From a checkpoint of a small image VQ-VAE: decoder norm instancenorm, soap at rate 0.0015.
Rows from block 0 of the decoder of a small image VQ-VAE, named by matrix and row number. Rows with one number belong to one channel. Each number is 128 + 32 x the weight over its row's rms, rounded and kept within 0 to 255. All counts start at 0. Numbers have three digits each. After the name is the row's rms in percent of the matrix's.
After each channel's rows are labels from the 100 images, of 14976, where the channel reaches its highest value: "responds to" is what is common among them. Only what is clearly more common there than usual is listed. The data: larger renderings of crowded toy scenes. In brackets: how many of the 100.
# convs0: first 3x3 conv (decoder.mid.0.convs.0.weight, 128x128x3x3, each kernel summed), inputs 0-63
# convs1: second 3x3 conv (decoder.mid.0.convs.1.weight, 128x128x3x3, transposed, each kernel summed), outputs 0-63

convs0.14 102:119113095146098180189161155071119182111126097097140150108132171116144163146000093135122147069139117164192135108098150125141108156112125169104097146103056064111145141137124083136142148102130120
convs1.14 099:128156126145114151072094110088140094138123141134152194154152124132083174089119178098097143129135160142119100150145098064177127107176162153146119126183161131107151107136126111140122107148138104
responds to: count: two (44)

convs0.93 099:143141111089088108125130110133136136093103141162146110149129163155083125138093167137089153124208227149104134090116172127129054084080104111113090084096079128136149152111189180143085116199147065
convs1.93 082:180132177120142137120109122115159091136111122110096162119157109103129093173146109114071137087146092079119109103140171097179084110085151159134096114140122137065124154101052140103087156126078131
responds to: count: two (42)

convs0.36 099:128124168110163121086154142067107170132151118109112111089095148120139078068115154079128133130125122167177159092197103183090099159112152104162141096131103084174106096140157187128107128091196149
convs1.36 109:102144160120110104111129105157172096149098088184095146142146106105125119158173133109027113149129048137118101160174194031173148173090140144122145130132124177159137117107092146078101110166137097
responds to: count: two (40)

convs0.34 092:206106175140099148113115117070141188129113139155176116104132159085184106067124153120135117135113104149130105118170106116094077122050102123126026142095145110150140097116099126110083093118137108
convs1.34 086:070166151096107120109114149126137129106178136171125084146177138084071138168217071081154190107099142124096095157124134091077195147132089105153089114125097158042146167093126079159143135132112181
responds to: count: two (44)

convs0.125 102:073213120138098147138126138098117103097095157090131114090149106168089125148149146174165205158144139179098125119154120162128089125175069111123142114135123148106151117073114149098177088128139092
convs1.125 113:156065053171144101138100131133127176105148085082165081091119104115107107124188115128145185101121065086099117117116124179095068142121122118106156097099138162125114101186098118135107098107128182
responds to: mushroom (31)

convs0.51 094:118145089134168126110117097117125074146106131153158114114025137105182101160170149092181073091114158125133082175105072110135091134152105167106141079101108128152174123121108166045133086135097110
convs1.51 087:109155168138156105111101103167132124098147126100141107104102137023072121191106118201174159140127099088148146180124093169127167153145101160130125080151066137143132132103114116173140123150124064
responds to: count: two (47)

convs0.117 089:134143049184128165072105128170107104083143102089121138100089150139147151148200125114118142069165107080116135113202120134131160141096103092101138122123150203120089199112143084123140123118098110
convs1.117 085:105158137135093123076080104116118139124110160096066107091084139104118080118145139121117100167088116076102166095109100153100139145080149114083142160103110128153116096158131183139089095090098153
responds to: count: two (58)

convs0.28 089:165174112077116115126152136113105172123152062161133112096120080059060163085087120117115134134137090148193174083145187131124170074119127143078134106115143078155095150137143078139148133130169130
convs1.28 104:151177122130096172123112078099148107102070139132131135163138156127134123129133130058109096178101140164169113197144184075175145149079129174091106131132125136179137090046125095103160173186137056
responds to: count: two (42)

convs0.80 104:128142149116099140162118127112120121150119097070076151087130157104124135089116168112033128085171109071125114097151132128109163131113157078157182186166170125152126152095105161149131156093106091
convs1.80 100:080146110085128154164119127153140117143108118146214107140123096154173125100080101094160116150110102096110164098101185107126049073118152184159184142094137101163155172145089145251137123126145117
responds to: count: two (75)

convs0.55 091:074101111107154119134131099102084128164148125173050073114150191069164137087104154138119159121095097111133087125069146169123167159127106145044123117088122105136123088098124112113102039138177079
convs1.55 101:143130124117138086142128092154117120153142078072077142128177185084118175145123129143145140042163154129145136119103041092060107087190108173158140108122133134100138185104126088101112137174133155
responds to: count: two (41)

convs0.54 094:137085100130101071107110094153048150125072114106160121118128094089123071106109081096115136119121141134152153161111163065066112107087134159093123075105107119108097066083176115108134101144097125
convs1.54 125:133128102128179108154118155140059181160144143163110106147113150149130079142139096110171142124116126118129070063101145255142125144149127092120167118129090084149091126133063105179124088119094131
responds to: count: six (42)

convs0.53 113:142117107115074076119149087134139110083134155116111148123097135105099093160209112109117078183110143092073098169099136117065050122138066103111181075105106159136139119117102094079101131117087109
convs1.53 130:135113094144083151196140125082125162113140116110176145102140110108154169119126160218166137138137122132141186152147000171138139131088149148154101120083161131190127178152154094122141151142148102
responds to: count: six (43)

convs0.76 088:088090097159160153096087125073162156094149127109130071142081160112118108160115123118143179122105096147126129082128145161138096180156115113070155111081105100101197148087154206111147124140155164
convs1.76 088:103179085169082083110149145173119159082115115082083181162177157089150184149148164157147098169130129141123199085091107089148179204103106174146127109163153141106129130132131090152185163136110057
responds to: count: two (43)

convs0.123 086:121147152133108135160132093115085169151128115111143155096123104073067120139096120134182196087110162149179074127082173053154147161104110173098096147143122091096137155179138195101118079148160103
convs1.123 074:132123114055101168126130121110135094097086117116122135118097158108102144157124179159091111169176073147144204115146098101169139128096090096078104117145126079139127080129101098068114171173091083
responds to: count: two (56)

convs0.37 092:118110103120115074115100044101102161076095113121132096072093134161107078162153136099110100149101130115092129159097089116107093079128086106098180063064096164137138150087142113122145094120117141
convs1.37 105:128137184151101125196173137114105170200189145126089097133150129149155129104141144123139187122147141153141040124117130200100100051134186093119139110150109143169157076192188125117188160142122152
responds to: count: six (47)

convs0.69 087:143127085076149163160100143090090127103094138114116138134147059093125134085133167113061113128138131220176132126091120156145062124183177099127129120146192112174057111110137130146131154118117091
convs1.69 097:110184118103195165140130136122133100095089190126219115124141132129152154101060145119131106116082135125144167148124191139174089106111189182100178094041155070101099152128063089098159192174104117
responds to: count: two (42)

convs0.1 098:110103155070057152080161120139114155086109106059112119108141073161156082149112161149095145127125066128164111159094131097163110123160067090084176145125092146134138129145092139075109140081114088
convs1.1 093:115106099131161110099094089189134083100099081163104153172107100068138117138162134116136160096141094138160168108131105119191119140088142130127146117051144135100115101102094090120108144078156180
responds to: count: two (41)

convs0.24 143:144106083130129080112098089089143103085118117111136150146071139102120048182179112089139124146105130080110143183187142135099125148126088102095108033056114144106138135116097131071113107120083137
convs1.24 136:166129159127178165184164185075126147131133123149173140135177125181175152096145161102162135154148208156153073125088132200113099107148153108132103131155125091149133152178147130149126103119150165
responds to: count: six (73); umbrella (35)

convs0.66 106:127113056097109141177128139113081100178136133134161142155187074089169124117117136150086113123151150111128134117095098094164105156140139116137155145159148123131091078109128115167156140138130129
convs1.66 086:081203165115100074114118112170163139141136115114158127108082178142094146184163110157148099166162059121163166078162144127144115119116133171152109133114151117181118194117061107165157129155053109
responds to: count: two (53)

convs0.90 090:156113166090174093147091125118079170079106167142173071075150140099116088075172176129106128133108138146132097060157161138124074136101104129114094073120123111146131099107152083145132092145129188
convs1.90 090:117138100092168137127135129129123181168125084118102159178105096127104167207100104166115098189081163105094152112141103127169123106165106118159128119137170102121115155168035092078131107167071122
responds to: white object (71); its colour: white (35)

convs0.15 089:065121133108122136109146168059184126143097112155161135092061163067176134157115127116094116171128122182140135069140193156117111101142094138134133061097170068141153114103158126132132094132182156
convs1.15 087:124158086121147081144139103175118129186152158060079121135135101122112118083136175194169115118100108097079230094130056129147136196153130147116156109158127084141115145176122060074122173162133086
responds to: count: two (44)

convs0.3 093:070116133114122099160119078202119153116104161211139101150119157094116073116142088113151165091119124086138131124156162107113201134124136155161084112125090185131193089152101069112122120100122163
convs1.3 101:128120084122145118103118166136129105091120140164111140103100158094058171160135109151162099135091101095065175131201214069167135168123123110081147139148143135134066178122102102162143091127152099
responds to: count: two (73)

convs0.84 095:142168139107068124129101133103147179114132112148159140158120160089069118114187134113132236084120104094079134123158112143132079091105135116173128137149176132143148180096157199137156150071133172
convs1.84 093:070109097136177108122142099134099143145087049178088102105106165087119092060084125088129165108122142079132107141044124148103139128134096108128147085092138110140084127113132130114128071165094161
responds to: count: two (46)

convs0.75 111:068072196147059127129163144121139138211148104061098185144169106118142143113105111137114167097176104069142160161113124137164130141143161134220105177195120148104125100129135125129114094102174114
convs1.75 094:058116122140147115135164152128167142067114068089136165143125130081101194197087097136158128130137060113105161161142152079134117178047167099183148060135115108108133101118142137150167088119173088
responds to: count: two (43)

convs0.10 101:115110092095084130145066115165110154147081153103132115126110154105092109059179091094133141163104117111175120141164119115103099134127086113118073087102140151149169153179149103114182098104128140
convs1.10 100:125135041140091113159108099158104085070121158244121163136160129133134135147150097138156141174126087114080193149168139066156130120147112104109089118079127138175117170082124160085115139145103143
responds to: count: two (44)